Rows from block 3, named by matrix and row number. Rows with one number belong to one channel. Each number is 500 + 50 x the weight over its row's rms, rounded and kept within 0 to 999. All counts start at 0. Numbers have three digits each. After the name is the row's rms in percent of the matrix's.
# convs0: first 3x3 conv (model.blocks.3.convs.0.weight, 64x64x3x3), inputs 33-43, a 3x3 kernel for each
# convs1: second 3x3 conv (model.blocks.3.convs.1.weight, 64x64x3x3, transposed), outputs 33-43, a 3x3 kernel for each
convs0.25 100:480528591362504580444550643472471485484522591522555585547546481495545518493469427541514503468476460510485506459456468524513545514504541576472415520510387474550496479480489493448511523489524535498586512392480534499575475480549476428454529492542483467450521516431561491495519480494512455585509449573
convs1.25 101:447487533512569648491585592548495457552556499575549479426539536446550516457511533467439423524467471484488427523524443566528442673633488494514564521505492474552489564587510544592475588557485392413523494534552384446482527531420580553464485574486519542484522489488536553550520540462553545427556597525
convs0.26 104:564507540483423473445422551586503540550411455568504525533449450477514572578503557495499505423515534416448443497468542443403422440413475546526588533449498498392478484473498457558545429492447472510468512470441534491456541444448544502524497482447535555501473470490456421491478430371480504515537490519
convs1.26 100:364502476419498472459483462601555542582564527520481499474559539486563543479531486565497422501431450583530454546513526610577485544534493476508458459539519444510449585540525558496480636457484515547595462431537594500520594572502527535481528412440486481409522535429535562512554536512537510444500511482
convs0.27 098:562454478506441479526508602528461453532513483516529541511543449502568481435476494463432432480427445545461385496439470454442410444445470517485516508498438490480393509503443496493470476529509480464459504449440517508461464535504487483499503516438485409427561444317612533417510548504438566574439526560
convs1.27 103:437552514534600515488574429486482520522579502517583549533538508558565520523591522519479448520526473566545528467503500523471488446464469494481498475484428439497420512535506533572624551539601551464482496466449497457503526546474492566520454479501613572533512433494508380452561495478571514410498531492
convs0.28 100:586579560506440526442424547534504478558510396476468442439485478467464569464453577512535487465483503459477477487476493496524442519473512488521548509456514505404508507498483537511549462549547538516469528545557485528481526502476566529549498523434469503531406401446467449518599522469584593524532603536
convs1.28 086:521487531426393456522419509502441390466481488500501505493484456492507455536575541580529539573584538591567510525503473609423415459409428502482450491536487494473493482511465476501418511477441552498530477488512544514498609496502511535438521421450546523518570438453513504507567461471571457518519371481
convs0.29 101:445485519434496547481524536507502452460527502463581520440389504536499511517480479526469498470446489484471517484549448548654441508571463561521536423440580540455540516470478621612491637611499509464459411431454501502491529533483426481513440469505495457513437458514521515526504469446504500485558570491
convs1.29 120:524481413487458459511486447549512517526497504540489517482472437444514458465523484484506538516507513558523493455500452461498465475498483516530519559531463539484392505507517508492484518467431515468486574459466562508461528472446538506466530516498493547520521570508499529481554488492580468486566494497
convs0.30 108:394409450412391438507479567483416409474448381468542488484466548551465545521496548484522486511554503440418377465486406440509424490597481487457491519457588404337483467439424512467444497539414484476447515536504472464453533502459583511511565493504459506482535596511521533491494526466551578512502536462
convs1.30 105:483487456472443409450481520531516432549532446554546487540513587538515523551544488551556551530493540594608665553449538527433553521461555517472424534453463497532555483466528477451462558449455543483443501474444516572544476473437517539527456537537497468534509459595537567651472447488448426483561563551
convs0.31 102:438495520462461475472408437429538487478568509463519473457474515483496507436421541499572501477472449418458507495531456500500454495444465499545490532483436434413486555489486535519433512477433481470492435497496346471440532443494596537437645591448518489498480512571475544566506472526586587451631578384
convs1.31 107:527497402490427443510454444493504536495475537506460506564516466515484501482482530515510521490530599428484514552405418522356352542464505542564511496460467441356425584505500534523568488548541505484501513452484468468457427459554480497561446481479559499526564480409509451480524441474431411426527433502
convs0.32 104:564540594554493595558492616396436445491501539474537535592537502525492431539546448494436489506432465502440460508470487491493514486468484437428453509475512476494533511454550427428539484435511497478526476434509521447489449455460507508513524469527477421506427349452461385484484518545526509498522501498
convs1.32 093:521536544545642604566654562426404436447500501482516539454492466464517493479523508494524518502495509474509497545490521482470502457465479501497464471517474486511448486445495505481515430434473534591532521596534417502458464487474466482486485496520506441449465360350444411399527445453467391449440376427
convs0.33 098:550546532571576535427436415525560532484516485491495544461458451462520513556593555498511519466518535462541491455472535405444599376424593535492448525545506486509480487520518478535541456533557486509559475507505520422440568582555571576490503542504533554528574555559431455479551543560577567562514477511
convs1.33 113:443376421436406512530513604525538501504458475464459434395460501436481480472460437513477537526492556542514552527491496467426460440459516457377445456438520494506526507513463494518432515478414414448571482507606565592542462457509470450485489509500491487505496509457473491463507511551460495517453464472
convs0.34 097:478484524498490517552513508521558530475482470526552573489417431507445490501504524504465479473470416509512528431541517422535518457540535576487483548445467570488523465474462422447472445507510532536565540483489575525478533534549378320468421289506482483456479524518477468534489495561541482531486470485
convs1.34 080:501486482491496484563530465533502552562538548571545557479477437462521455505484462479478509455392467486468478520497493554530503532551553545497493529442375530434354580522519532428484520406463556601640509470546489495512557507537553468488562547564550556487516475448562521521561508564515475510511480543
convs0.35 100:480488476459449435459478461497470524468449438546515494519460534556459488575510486477504511535576504543556503490516465475462444467473440461426463444451447453499533471471497402390433410433435495503514487445489476456473560511484537503486575517505527566484605637494526510454476508479493515483448510495
convs1.35 089:518559556559586606523579584550526534544527486544495451540559598544565563503464439508518540521497512580602577517511561505507587530497568492461514537536553516534542555531497594573496613584492550545508556547472500538441466495523459475484455492458479499490487542548498545569512506497518549522508502493
convs0.36 102:504547559498517530419480507523497481540520529481487522443490459392467500409492573518493551490456515513522502504538547495557477558526546470514479469430499402468425491461493536447467587534512511474527499488475494529476470498583530398511582490461472472474537478503523532441502540526519489440457460423
convs1.36 104:405380382466426446611575579469470409424452456490514464501531439560486504434425500497477528470560536390427448536485444574510465559491484524519521558517492511464447581585538547543542457454515480453502497520498474458528572510478527460484449496495539476493559550501523473464554504458500411422494478489
convs0.37 103:506478485535496544479489530575551467488474438459580515483334430526387502609545610574564517500571496455525476494549557408526438465540468561577518559525540522490491503508444518440460449482498498504499592559572556404454511565463525495487408381520525467501453570430435484470491524488552549505486475457
convs1.37 088:489431439448485442533508482561521480572539505543457580448554506460518478539464421467453525462394485476452516569480585611533658491487579523452489490417483515505543565562588544450495588427513546519482517492437560560518542507515521497503489483573494497558513522627465555508488517514487525497487550543
convs0.38 100:532523515524512525522532513519537508534555529464560522377387531474444463544549513567525542467467492462446469456471460515569514451530474533555584484455604490366566516466498548550468519559521493482440494501487549522520547543507536532511473508508507499580318331504433366527490418429533521478552566542
convs1.38 094:512450450525508531522466525488487468428506504490475460461421488490491541563530560489462485497490494523546478543484479487487466476436470499550461440440428457490457444468543492467506527514496484407445504441479513503464516424479502489496502502487535551470533450417494504431506525513518487501536488462
convs0.39 098:413511582491513644449442585467508479464505566486566593476555456459527516493561463481559490466539411537567475517487515515537520497509513491545494485556439539568493530492481433468462504527486533512514472477464400503519535390475379455481493572530581552435600570424532405358582480530469474575366499480
convs1.39 096:424524477455536483468571561432485555497533497546517506467441451484542510470552466488467520534471529422429436481413562473409564512521560519452492491447404465470407510477565571577563544520482491425552510455517501452485501437432549516426532564483537517485518476529525527565549462512517401417606590491
convs0.40 094:451440445546489468506453493535542498521545494463500531542419442523460420493483540524448484485473442511473514434430393451452495438457395522425503499487486615492524527444547500462429465418470429484519468468533498474515655589643534551532540447454542574488464419399430459424523591563487559472459468467
convs1.40 094:423430472485499497554559538457533529490522524480516416428453510442448533470537453446456398566502483464549508608524525512480486493495542502493468511508458534558451575562499509526511521615524527554423529566471461522436511568509477493521387505459519493481563504434540445475550522493458422487406354383
convs0.41 096:497515544530532436581491363516551586525557564533543468480490581494415536536427450520473553537445489515476536414516485500537528460536386552471614480476556546503579512543569420472574435460550548457471472445492446489560583373465418457556476517647493520521495508489473487489492446401431425555497588586
convs1.41 102:460477432548470503476456504441578527499586502508514433415416424456463449453493394461531488519571468434451369469503594422467596520516581476504482458531471458440377452539613485592547537598496434488518456542499451424409413511482460478434555524434505531573513523540520499509490502595425430478547471501
convs0.42 101:522528501446448473538526553518427436513425428553509510539549518567484507548420430472437504478464486481488514467399413435377386511476513500479527504425448507449478529483509523499524488508544516490464482472492495451514415484435503525531479463460486401503462423498547514543508591516530613568533548514
convs1.42 110:550569613497524583504539551440404428506490520560589634511517500464516481461504548508464435529458485500515530522513480516493498518478467533427443457439465507556583460376446502499484580580601506501488475562473491559510515503519519593599457524564517491464490439415487439434517476437591582562557578573
convs0.43 100:522509575481533604488518627544558524534599534531590528476457466445503507507583512553544500513519448454440490551540596532526523494473485491565458492503421424470459522515538534549463497509428493478490464461502499474520514578505536599472529522416608539488482361438512444498528462476472522534479505526
convs1.43 086:392452544518550609498548563425510504413489532473553515428449428448514515464521572509498491560515532569565483525471497556491505470460462510557486473516463498517464525576548497524492514520471528500567533485549522477463564517425513508475513500460507495447493463454449429389543558525554520450533502451
convs0.44 098:473509527388474476334470518561547570579505482511444460550391456498460454503513514470490477420468510508481490510559500501452482471426412506506516492469507499401517597497495572468481433422475484495519469496513528411462608533477604518439572428472455527500350436400451481407601581435578559509515524551
convs1.44 100:464421438514436513506449488587592422590557551539504491459519499530543522531612575553505476547522503579497536570515562613526457509339409474570434482553521547477483483512453516485430526495470469579503471461459490488453550592507461493440460372440531486569532485585503435474542562442546540461497394387
convs0.45 093:496522493588627574467509420445506493482532504476517505488543554526578574475577550426424421453520538542640626526531561493486534501434515535547513500475538469535576469519478498575514522538443508590556472506503455434434502550522504534519509528499566533563612616612584601573552529535483465464486391377
convs1.45 110:584609525614569516561523515535492450518432395486462476582561522553456438482411483463451472480504469468444428468518482440539481475497482460444471480465429457376410572527539597534558556535552523462485524510468467462490472413470520469488527500517458478432463509428450441376526459472472466467443395400
convs0.46 104:529472632456400528504427509544559567489483478494471461482473557493538487478545508501520481568486424555524477557548473501536425537436346563504538499447509449419562546573533517505423458449365518513479493446432464443418553557546536427528480487484546530508539484430494460434473543463544548518456517475
convs1.46 110:481487423551601508483521429502550580552571564536461481572463545584554559627541515463519538467532538478485534533577567481537602423457472534513515499541517530475478476517535501539546528551543561528413529553379493486418513544575472526484464453500516514559468513578452507507548597537548570504509503460
convs0.47 096:412359410432395433470408485537515491505477453516513436472489497516539486443531463466392520434401457578445534460581546480545506490499415553446517493450478547451497465514606432425495448400466508504544490445485555446459618579568494557599388409600526446472468418477440434425537547543470497543445522552
convs1.47 099:488537493491442478470524498520554522525590565482494489405449502464441429519516437485548431455539463420511410575511539539504513523450513562589473578506450488489440544574513494559546490579578491581506401442458375421502511565436494521477434501471545558533547509512563502464550494518475430471439390400
convs0.48 096:497498507533499496499459462496527532505519494495464431455510508472539557534577594520531510539541555523526543549581559507515491459433458550517471565488417411431436505523483537519524491470488489476481443500517362446489474437416575563473642603509570574519561536512521520497501477481542561508481531518
convs1.48 096:412435461480463515508556552522535517471500490484480478568482430578547462503526485582577585532546538512514497501467529498436557526481580535491440511461456487426408530484495501480466470443429484485487432467476440447440506471471460429446511443440503509508544495511462478476484456463470416436474379432
convs0.49 099:465477469498469429443356388516526540538553512498456384476501506411465483461548447488494585481457525509513504464504473566548518535463460481498573479498494494462365467498556446477520474513542537515501464472485402453511518440492437510556537575613487487478532474472482519492546444444440503587465615592
convs1.49 100:401488518488483500528512527451556504473544496504530443506435434505503431505531503542534477527585462416440373432499519420450505514508552524474495488494461422441361498486557479531513485512456456419515459510530412428440496524437484512373492514447536537605560506548541502502489487523453408417527422435
convs0.50 106:510486526463370476536495581570523506471443471565513536458468506482469528492447552468545448444463415467466375515438435521494531424441480518559467527489425618538544518520477434472476509507468519526539485494416478557499513487497489458387572579502435490434553545559448455505418486513478498495550626511
convs1.50 101:452491468453504425471436425504563551569561597510449465505542489510533547532482503571487553522499552462435565527409463502398412577538459571533498529437515537443507538540500555580599549525539530562569519521540539522519434475597513439590480453524554427482494386453563602613523499500464483512512584613
convs0.51 100:524478505477356426547474548448451455494481467518509457454528448426597455432544372578494517461424433499404452462479464513468512510500482473517480484509407409513512562499507424476432535473484553487477535422473567462532431466446480500480528522518469266380401286327540405427522505466497536545481536513
convs1.51 094:477479521544636537521560525472434506486574572496555574544544548542533538545540595506501492490485545489550528485462453500449430515461466531488496497490449482476418467467572524506632502494569446478475425500517412499443469490475512524522456492508561550518476334409515381426535459446491508455525503449
convs0.52 105:431513538392509562386461589534528597467496580470442545658468461694465436646507460458455468445501423456525449436611510434621518501553535554442489548444464572496536504486441519467480515502475459529524444509533490515468519543451531556447528539453495501377498542398483490429525547497505495502554512541
convs1.52 104:487484553479437541462431562545519484592557496560522515461587518504634543537569490528465500514415492514448488470414464506444489516434495510478513439465494467495466511504457482466414481448411602568565566517472620538530506484515512488487510471513480443480449451509499496526504480478461467471449416423
convs0.53 101:452434395430408444421442445536523498515516495484451455535413484517477558535460546453467495494512506539562518421517474407472503437562525477495463486468463483437441474431536506494563560529590487468520458494541486509583523453441509553476527540522393478478450491475508613490546587551493578518442545499
convs1.53 100:392402590393377539498498599473474374417427432495495490497529478479507439446562466635591595563551563461490503450366557494477604571488608566467418484455495483465538506517437494545461467524492480492505445531532464524499483481503459477585511503533534451572528507575460420491436428502455484585515523611
convs0.54 097:484491511498475501388377430527498555500505573470426402553479525509450571538534600449509504477479481434498480500563568454513499490418471463503521454468448451486361522493550532491605498455513513536531449509522400460534484433438475473554479601550490507504453437487475555486529537489484481566368574568
convs1.54 089:421478533485468490524509569505469425481479477476463484458487356518523409427511435613538548536551484468426431478515527489516566517515515571474511497494487444387416541499482477538475419448422572539579489547551443431509553564526478495462532429467499473520529492500487389394551503550499432537538465533
convs0.55 099:491515520552558563562580559465467515448339428468421514519485499518491560552518542466499441494512537492490531478500479460500464480477488544544525515405507482386514481471500488496511489439545520481503476492534450450512488485555367342473352323454518523501505515522495535492418438439519536464477526420
convs1.55 131:517487506512523508477499482526509471560538520550548528469516500489478476503469464510478488413349352484373369525529541540567585506519547548513490523446399500429416497490488485408393487402409543489514475427417498460460490356329490405319535533494490530552503544561505508519515451478482441451521462492
convs0.56 103:522502565472393478448429555532528528453495465482474505540471494462462478531498611482534444516474485418471423479576484538528456484458465469467542470491465522471496536495487395405443454455543519446528500548541509523521530527584525472526527498525427512404541538547404511386420496537485575570491551570
convs1.56 113:472489533453500513483514538495556520591557558451483453451563411513494411513500400585521564500559500531525483568539547516523543464459588454500554507534545544566529517564505532495519445454449527537552515520465545532409524529490522545438459496415520494562496532532617554614523552566527498535515504574